config.yaml
vocab_size: 40
text_encoder_mlp_ratio: 4
text_encoder_fused_qkv: true
Rows from block 2 of the image encoder of a small contrastive image-text model, named by matrix and row number. Rows with one number belong to one channel. Each number is 128 + 32 x the weight over its row's rms, rounded and kept within 0 to 255. All counts start at 0.
After each channel's rows are labels from the 100 images, of 14848, where the channel reaches its highest value: "strongest on" is what is common among them. Only what is clearly more common there than usual is listed. The data: patchworks of several textures. In brackets: how many of the 100.
# convs0: expand pointwise conv (encoder.blocks.2.convs.0.weight, 144x24x1x1), inputs 0-23
# convs1: depthwise 3x3 conv, stride 2 (encoder.blocks.2.convs.1.weight, 144x1x3x3), a 3x3 kernel
# convs2: project pointwise conv (encoder.blocks.2.convs.2.weight, 32x144x1x1, transposed), outputs 0-31

convs0.136 [ 77 174 100 186 174 127 131 141 121 104 119 101  98 117 141  99 102  89 172 130 179  85 133  91]
convs1.136 [146 169 137 105 170 159  92  78 122]
convs2.136 [ 95 105 138  89 131 187 143  71  75 167 176  95 116 147 152 124 139 189 154  94 146 156 117 149 117 132 122 144 132 102 137 200]
strongest on: dotted (48)

convs0.5 [128 116  83 104 158  99 125  92 104 134  97 135  53  90  64 142 141 130 112  66 128  94 145 113]
convs1.5 [106 154 181 119  75 167 116 103 139]
convs2.5 [152 138 142 140 190 139 143 122 145 217 120 126 152 159 172 140 136 104 111 176 130 126 107 109 173 132  81  79  87  73 120 127]
strongest on: spotted (28)

convs0.75 [ 77 119 159 122 161 126 122  60 149 141  95 148 110 127 132 179 177  91 179  92 108 101 155 150]
convs1.75 [135 132 130 141  70 164 125 169  76]
convs2.75 [144 210  86 173 143  92 174 148 117 150 150 121 122 135  74 166  96 170 124 120 124 150 141 120 142  46 151 116 152 123 146 122]
strongest on: crosshatched (60); furry (29)

convs0.8 [157 146 172 177 105 132 148 108 127 154 147 139 184 141 117  86 161 188 150 168 141 175 169 156]
convs1.8 [167 145  79 117  98 107  91  97 164]
convs2.8 [113 180 160 105 116 143 164 119 145 118 120 132 153 106 154 100 164  68 120 177 115 109  52 111 136 132 187  96 134 153  66 110]
strongest on: studded (28)

convs0.95 [109  85 136  77 108 161 102 145 141 137 158 154 123 116  73 101  97 149 172  92  82  74 133  86]
convs1.95 [156 105 103 102 108 182 105 112 179]
convs2.95 [ 73 144 132 114 100 175 158 110  98 115  79  94 162 123 143 106 133 118 158 108  46 157 147 156 161 189 135 154 102 172 138 140]
strongest on: wood (32); labyrinth (31)

convs0.89 [181 147 183 149 151 117 145 153 122 172 149 155 179 159 179  69  81 131 135 138 143 147 109 146]
convs1.89 [124 110 125  79 121 111  65  84 114]
convs2.89 [149 170  87 120  80 142 115 143  72  85 111 105 132  90 129 109 123  98 193 141 180 120 136 151  65 124 156 121 122 185 106 157]
strongest on: plain (36)

convs0.47 [ 89 123 112 162 131  88 169 163  79 104  87 107 113  79 139 107  98 139 172  83 128 101  92  85]
convs1.47 [126 172 164 129 111 170 114  92  79]
convs2.47 [114 135 102  93 168 163 150  77  71 137 161  88 132 156 154 133  79 160 144 103 113 125 138 103 120 121 124 182 186 167 175 171]
strongest on: rings (43); wood (28)

convs0.22 [128 187 142 163 114 148 167 164 108 123 160  82  91 139 145  66 150 160 164 148 178 123 114 161]
convs1.22 [112 133  79 162  73  94 152 123 102]
convs2.22 [162 138 105 149 138  96 142 157 189 160 123 145 140  84 174 143  98  54 149 146 167  78 122 179 115 140 154 103  90 146  91 110]
strongest on: speckled (31)

convs0.120 [100 118  94 163 153  60 103 137 142  55 139  97 143 160 149 117 158 126 107 107  81 101 145 172]
convs1.120 [126 158 156 120 184 143  87 136  80]
convs2.120 [116 114 135  65 117 171 101 111 107 158 135 120  93 162 143  96 115 170 169 147 176 186  64  70 148 142 112 170 136 131 109 142]
strongest on: rings (36)

convs0.114 [102 134  87  86 127 131 154 105  88 168 104 102 143  71  61  74 148 138 161 138 147 146 105  98]
convs1.114 [135  87 107 165 177 152 102  84 137]
convs2.114 [148 126  87 159 119 101 147  91 114 146 167  83 116 209 121  97 124 186 149 142 125 133  85 128 185  77 142 179 141 111 149 138]
strongest on: green (84); wood (29)

convs0.0 [157 107 133  83 113 177 128 173  63 123 129 139 115 143 121  76 101  76 127 109 101 115 110 193]
convs1.0 [118  90 121 121  70 113 113  69 110]
convs2.0 [132 147  92 148 145 172 122 191 120 138  89 147 214 115 154 182 159 105 143  97 112 132 189 160 106 122 109 132 118  85 108 146]
strongest on: striped (43); rings (42)

convs0.63 [ 64  93  70 161 133  93 111 121 102 107 150 152 109  91 117 105  71 154 144 180 109 153 109 104]
convs1.63 [124 126  93 162 168  89 168 158  95]
convs2.63 [ 88  96 107  69 103 153 147 152  62 153  78 118 132 133 144 137 127 178 189  78 138 177 152 161 145 145 143 111 125 141 136 172]
strongest on: wavy (40)

convs0.44 [ 97 133  97 181  79 114 114 133 152 123  78 118 178  83 143 171  93 148 102 139  80 128 174 149]
convs1.44 [159  71 118 117 100 149  79 131 161]
convs2.44 [ 84  83 138 106 112  99 174 153 168 116 118 171 111 141 129  95 174 119 106 143 101  95 148  66  81 123  86 100 188  90 128 142]
strongest on: triangles (36)

convs0.60 [112 104 127 105  78 175  82 118 172 132 149 140  90 158  82 118 116 146 186  71 139 125 101  94]
convs1.60 [104 127 144 117 195 158 105 173 145]
convs2.60 [ 78  95 144 103 161 182 130 131 141 136  48  98 130 121 105  89 164  94 147  91 107 161 175 124 111 174 149 141 170 155 147 157]
strongest on: rings (34); wood (29)

convs0.100 [180 131 175 175 134  87 159 110 142 117 102  89 187 119 118 115 111 182 110 170  87 131 136 160]
convs1.100 [ 91 135 155 128 120 192 162 149 163]
convs2.100 [144 138 130 120 187 119 148 129 164 125 116 188 110 120 131 179 120 187 102  87 114 113 126  99 195  85 111 200 122  92 122 123]
strongest on: red (91)

convs0.135 [106 190 124 200 117 148 173 154 139  72 104 100 126 139 130  74 145 149 121  88 118 140 154 156]
convs1.135 [124  78 146 112  75 150 105  80 127]
convs2.135 [128 138 131 122 113 134 129 177  66 149  65 206 131 116 156 135 152  95 131 128 145 128 131  97 171 139 192 118 190 105  92 135]
strongest on: triangles (38)

convs0.71 [175 155 131 177  90  99 166 179 138 117 125 103 106 149 192 106  68  95 156 159 135 124 119 128]
convs1.71 [143  93 112  89  96 167  86 134 168]
convs2.71 [131 143 131 120  67  69 183 144 140 130  73 172 132 131 132 105 165 137 110 175  90 111 133  72 139 128 170 122 189 126  91 148]
strongest on: dotted (41)

convs0.118 [137 131  84 175  72 143 158 104 122 139 187 136 172 161  98  62 134 122 157 144 140  91 100 128]
convs1.118 [115 105 111  80  82 102 101  80 119]
convs2.118 [144 175 110 112 133  90  97 170 128  95 147 185 105  69 125 139  74 119 176 151 156 124 131 173 102 145 155 132 101 196 105 150]
strongest on: rays (35)

convs0.86 [ 67 153 105 127 128 119 147 142 137 173 135  86 145 133 115 110  84  88 155  97 102  79  77  69]
convs1.86 [143 125  82 144 168  78 113 172 106]
convs2.86 [116 148 112 130 121 187 188 126  87 120 107 134 195 151 100 124 188 128 159  97 112 188 144 114 124 110 103 139 180 105 130 179]
strongest on: labyrinth (29)

convs0.58 [148 144 133 126 165 179 142 102  86  90  76 138 145 111 150  92 118  90 153  69  90 133 185 110]
convs1.58 [ 80 133 160  81 130 162 109  97 162]
convs2.58 [154 131 103  54  83 110 135 134 105 182 106 160 102 128 143 142 118 161 169  75 170 178 119  88 101 147 101  72 117 105 139 141]
strongest on: triangles (37); checkered (28)

convs0.69 [ 96 137 126 115 165 100 107  98 120  84 128 130 137 166 170  83 154 106  63  56 105 138 137  94]
convs1.69 [128 159 141 167 160 150 180 174 115]
convs2.69 [102 115 187  72 166 103 108 112 152 152 168 112  74 109 128  43 138 119 113 140 135 104 116  62 134 166 128 132 158 144 114 109]
strongest on: rings (46); spiral (36); striped (29)

convs0.143 [202 120 117 150 152 114 202  97 121 134 104  73  96 118 157  70 121 117 130 144  95 105 119 126]
convs1.143 [135 114 102 132  66 158 104  81 155]
convs2.143 [137 126  93 123  49 103 170 158 134 100  76 153 137 130 111  92 170 102 112 186 120 147 101 107 100 144 136  98 193 166 114 151]
strongest on: triangles (31)

convs0.51 [149 174 164  84 122 123 134 108  76  87 123 104 110 109 155  86  61 129 136  96 133 105 180  92]
convs1.51 [151 104 151 175 173 166 123 134 170]
convs2.51 [152 112 163 115 188 109 124 139 139 147 153 105  93 201 149  74  93 162  95 173 149 163 130  95 176 109 157 135 127  94 139  86]
strongest on: labyrinth (50)

convs0.52 [169 107 126 103  97 106  65 106 120 118 116 122 113 169 101  85 119 109  67 106 144 157 197 101]
convs1.52 [142 143  91 155  98  74 158 149  88]
convs2.52 [114 109 164 115 171 116 124 130 121 128  71 157 170  81 186 174 160 128  99  80 175 175 128 125 112 118  81  91 134 131  91 161]
strongest on: yellow (78)

convs0.59 [102  73 122 107 133  92 108  92 159 104 157 158 100 154 130 176 147 141  75 114  96  76 178 151]
convs1.59 [139 164 166 130  81 133 140  74  95]
convs2.59 [139 153  84  77 128 122 154  72 127 131 132  95 107 163 133 119 103 150 148 124 120  93 120 142 113 120 172 171 125 192 162 218]
strongest on: wood (38)

convs0.32 [168  98 152  74 103 194 132 130 123 116 155  93 127 127 131  45  94 124 150 128 136 116  76 138]
convs1.32 [175 172  94 168 167 127 125 112 149]
convs2.32 [ 68  95 181 142 202 167 134  91 140 124 114 142 116 128 114 157 133 128 106  52 108  70 116  96 143 139 138 110  91  91 134 117]
strongest on: black (77); labyrinth (32)

convs0.35 [119 123  86 168 103 151 112 124 155  62 103 168 132 143  94 107 120 145  61 102  91 118 175  92]
convs1.35 [146  80 135 148 165 123 149 172 177]
convs2.35 [102 119 157  35 136 161 150  91 122 135 168  66 121 130 152  92 118 173 132 139 135 136 171 113  85  76 120 156 141 139  97 157]
strongest on: striped (29); rings (27)

convs0.67 [123  97  88  40  96 139  99 132  92 112  78  99 130 161  84 124 134 124 160 120  78 126 130 106]
convs1.67 [117 157 128 160 171 174 154 167 161]
convs2.67 [128  84 127 165 141  87 104  76 108 139 132 130 107  87 151  75  94 117 111 154 172 131 158 163 161 105 223 121 158 146 122 115]
strongest on: furry (37); wood (33)

convs0.10 [146 118 176  55 115 126 129 162 123  69 134 106 104 131 103  71 157  86 136  94  98 154 155 152]
convs1.10 [169 175 177 142 162 163 133 118 143]
convs2.10 [152 115 179  84 157  98 120 141 127 128  98 171  77 141  87  99 103 133 137 160  70  87  98 136 151 146 182 160  90  80 146 156]
strongest on: spiral (35)

convs0.85 [147 167 155 154 154 154 107 148 155 141 146 116 168  96 205  85 132 160 112 102 169 147 180 150]
convs1.85 [127 138 166 159 172 160 135 139 188]
convs2.85 [137 129 178 111 116 141 109 101 156 177 150 140 113 137  96 158 149 159  76 105  97 106  98  98 203 135  54 154 132  90 141 160]
strongest on: dotted (34)

convs0.1 [103 184 121 110 160 168 124 142 146  77 106  98 110 126 100 134 159 127  93  62 181  77 130 145]
convs1.1 [152 181 149 153 160 150  85  95 147]
convs2.1 [ 51  67 112 119 110 140 121 126 103 145  99 137  32 153 112  81 137 149 179  98  87 115 121 110 147 152 141 125 115 135 130 149]
strongest on: labyrinth (32); wood (30); rings (27)

convs0.134 [ 64 121 119  85 149  66  73 114  74 132 117 159  87 145 106 134 141 129 161 138 108  86 104 105]
convs1.134 [110 157 148 131 173 182 135 172 155]
convs2.134 [130 163  94 160 124  94 167 121 115 102 106 144 153 124 146  97 125  95 170 166  81 163 143  98  83 143 151  81 110 143 159  39]
strongest on: wood (60)

convs0.18 [ 87 167 102 128 127 123 104 133 102  93  96 160 128 105 124 101 185 181  98 136 137 133 165  48]
convs1.18 [ 99  75 130 134 183 176 134 128 115]
convs2.18 [120  79 127 135 122 119 153  50  99 126 135  67  86 188 119 104 164 140 153 165 120  98  87  92 140 120 129 165 151 147 174 156]
strongest on: wood (39)

convs0.88 [110 144 105 101 185 176 142 172 135  53 101 152 152 161 115  98 118  92  99  89 145  99 125 109]
convs1.88 [ 97 152 150  66  97 139  91 141 100]
convs2.88 [185 121  86  96 112 146 129 203 102 177 103 119 146 156 115 121  76 185 182 110 150 167 128 159 168 126 102 115 156 121 126 129]
strongest on: triangles (38); wavy (27)

convs0.96 [164 197  91  88 116 142 152  83 177 116 109 156 155 137 178  96 105 122 103 106 121 155 108  84]
convs1.96 [ 95 137 139 110  59 144 119  85 102]
convs2.96 [138 130  86 132  33  92 167 155 104  80  91 191 151 116 157 152 121 133 160 157 144 117 106 163 104  82 131 128 136 160 116 130]
strongest on: triangles (33)

convs0.94 [125 185 135 205 112 128 128 161 114  92 156 164 119 116  94 113 131 148 171 141 189 138  85 104]
convs1.94 [138 171 159 129  77 144 146 155  79]
convs2.94 [108 104 114 166 118 100 172 123 161 169 162  61 119 154 115 118 164 120 149 144 123  62 137 111 201  98 103 158 145 127  82 101]
strongest on: dotted (29)

convs0.57 [164 130 126 165 120 170 190 124 126 138 153 129 173 159 197 106  88 148 108 185 160 132 119 148]
convs1.57 [ 89 104 104  91 117  98  67 144 116]
convs2.57 [115 190 101  99 101  86 138 106  96  41 120 167 131 104 105  99 126 128 152 120 123 155 111 165  82 157 120 147 101 181 121 172]
strongest on: speckled (40)

convs0.92 [185  86 157 100 102 149  91 171 162 163 131 121 141 196 138 160 143 134  89 180 132 151 119 113]
convs1.92 [100  80 104  70 112 132 115  86 122]
convs2.92 [126 187 148 140 124  56  89 154 105 108 144 178 125 101 163 104  90 105 163 129 135  83 128 165  84 162 129  86 100 178 127 150]
strongest on: cloudy (36)

convs0.84 [167 130 117 140 151 162 152 133 143  85  99  72 119 150 163 110 100 103  91  68  66  97 155 110]
convs1.84 [141 123 129  87  66 111  96  86 147]
convs2.84 [116  90 115 129  72 183 170 144  93 179  75 140 127 161 109 136 145 112 166 112 102  83 160 106 152 152 125 169 198 130 145 138]
strongest on: zigzag (41); triangles (30)

convs0.48 [147 106 151 149 144 134 170 158 179 147 161 146 195 140 151 133 178 151 118 127 193 117  78 143]
convs1.48 [144 126 156 109 103 143 140  74  65]
convs2.48 [137 115 110 166 125  96 141 146 123 122 166  93  97  75 176 114  76 125 180 177 165  81 158 116 141 104 163  87 115 150  98  76]
strongest on: speckled (31)

convs0.46 [124 124 118 115 100 126 109 144 119 150  77 117  83 110 158 103  40 122 108  77 176 159 117 167]
convs1.46 [125 160 140 135  64 168 146 168 149]
convs2.46 [168 164 104 168 139  83 149 134  94 155 137  95 113 175  93 102 113 180 125 140 128 156 160  83 146 109 179  94 132 121 205 115]
strongest on: crosshatched (48); wood (33)

convs0.9 [103 126 141 129 159 156 147 122 134 149 179 137 128 108 122  85  75 106 177 146  72  99  72 183]
convs1.9 [108  93 118  97  79  85 107 100  94]
convs2.9 [161 173 134 123 163  88  97 138 158 119 133 179 133  80 183 163  74 138 118 132 165 137 158 162 104  87 128 157  78 136  73 146]
strongest on: spiral (31); rays (27)

convs0.101 [133  95 171 152 177 108  98 177 104  88 111  94  87  99 175 129 150  89 115 104 108 106 103  80]
convs1.101 [138 155 159 123 168 197 150 115 149]
convs2.101 [155 154 173  49 155 117 134 120 131  95 130 102 126 124 136 108 147 148 121 145 151  84  48 122 109 107  78 181  88 130  94 159]
strongest on: spiral (31)

convs0.70 [ 92  71 194 140 144 164 148 165 131 156 116 134 104 127 119  83 177 151  81 150 105  87 151 118]
convs1.70 [144 144 162 149 158 187 150 158 165]
convs2.70 [194 136 101 167 100 100 132 145 117 111 123 140 162 139  49 162 150 116  78 131  61 128 131 133 157  96 125 169  79  99 131 152]
strongest on: red (72)

convs0.21 [100  88 150 125 205  69 170  88 126 151 113 123 122 105 164 140 166 149 162  97 120 141 172 139]
convs1.21 [108  76 113 159 149 127 177 169 146]
convs2.21 [145 147 162  88 156 118 136 103 131 124  91 117 111 110 146 176 162 116  96 101 127 183  37  96 107 127 159 163  89  79 121 162]
strongest on: checkered (33)

convs0.130 [132 103 157 122 141 179 178  87  74  80 152 116 145  80 114 119  69  79 131 124 131 115  95 119]
convs1.130 [128 126 164 145 187 173 151 161 105]
convs2.130 [154 103 189  63 123 133  82 119 148 137 104 151 104 148 140  54 138 138 102 144 151 120  98 115 146 160 101 196 160 137 123 179]
strongest on: rays (32); spiral (30); rings (28)

convs0.112 [146 181 150  95 139 167  89 123 114 166 158 123 103 111 157 128 136 132 183 127 194  59 124 138]
convs1.112 [139 165 166 165 174 109 121 177 132]
convs2.112 [ 61 105 146 135 149 151 161 178 174 157 120 116  92 127  83 103 170 115 140 132  99 142 128  61 169 159  97 108 104 120 118  69]
strongest on: labyrinth (49); looped (27)

convs0.93 [120 191 188  96  73 109 116  87 117 128 147 141 179 138  81 160 138 128  86 111 126 144  90 145]
convs1.93 [121 134 111 107 175 165 161 177 164]
convs2.93 [195 169 154 131 145 101  52 153 183 143 135 148  92 132  88 173 164 123  97 105 124  77 179 133 151 150 128 140 119 111 143 126]
strongest on: blue (71)

convs0.90 [115 120  87 154 112 133  77  89 155 133  92  77 101 175 110 120 185 152 127 154  93 103 181 110]
convs1.90 [144 154  97 151 166 171 102  82 101]
convs2.90 [151  94  87 152 170 147 177  63  82 159 152  80 106 177 147  93 156 161 158 142 142 131  88 116 129  82 144 125 163 139 156 126]
strongest on: crosshatched (28)

convs0.33 [ 73 135  73 155 113 175  89  68 105 100 123 102 111 111  67 128 133 147 158 171 111 123 143 114]
convs1.33 [141 136  99  67  84 159 136 160 106]
convs2.33 [ 92 127  80 147 128 102 136 102 161 136 109  85  98 215  89  81 158 160  87 143 102 104 144  88 106  98 138 110 155 104 168 136]
strongest on: crosshatched (44)

convs0.43 [124 204 108 112 172 100 134 130  68 141 157 168 113 180  98 121 145 129  97 115 151 147  99 173]
convs1.43 [121 113 123  97  67  87 111  90  99]
convs2.43 [142 130 127 111 161 130 145 143  87 106 166 145 166 106 190 128  52 137 112 105 152 125 122 179 111  98 155 178  97 152  59 149]
strongest on: rings (46); spiral (33)

convs0.13 [141  50 128  81 162 106 106 107 125  95 156  78 140 156  96 165 161 106 152 127  98 106  80 125]
convs1.13 [133  97  89 112 169 164 130  92  81]
convs2.13 [161 119 103 159 124  85 136 101 104 109 139 136  96 219 105  89 115 177 117 144 128 130 133 127 139 114 179 146 155 169 205 142]
strongest on: crosshatched (39)

convs0.79 [145 107 159 119 163 119 118 168 145  89 106 122 104 135 155  66 133 193 134 128 122  40 137 141]
convs1.79 [114 112  93 121  91  84 101  94  81]
convs2.79 [176 114 110 179 101 152 100 172 148 169 152 161 150 160 111 155 158 100  82 106 144  48 167 167 133 111 142 149 162 124 134 156]
strongest on: cloudy (30); rays (27)

convs0.26 [109 141 163 135 164 106  84 126 139 116 167 110  56  99 139 185  83  61 110 128 121 138 125 104]
convs1.26 [125  76  95 167 168 111 106 145 164]
convs2.26 [130 140  96 121 122 150 171  87 100 138 165  83 145 154 158 125 128 216 139 111 124 116  62 118 128  52 102 162 141 152 125 140]
strongest on: wood (30)

convs0.83 [135  60 112 159 120  78 108 121 133 147 169 141  91 151 128 158  84 152 150 179 175 150 174 109]
convs1.83 [128 164 172 161 177 156 160 154 134]
convs2.83 [ 82  90 102 130 135 179 165 137 106 182 122 108 139 128 114 146 127 169 150  62  87 148 206 110 152 137 130 155 164 155 126  90]
strongest on: labyrinth (44); rings (34)

convs0.15 [ 83 121 134 102  79 123  75  98 167  97  88 177 146 166 133  84 144 144 101 125 102  89 141 171]
convs1.15 [129 109  72 112  88  97 106  89 100]
convs2.15 [121 132 141  96 177 117  97 198 133 145 114 188 158 103 128 183 169  68 126  78  94  99 109 123 131 152 112 176 118 104 112 113]
strongest on: striped (35); rings (30); spiral (29)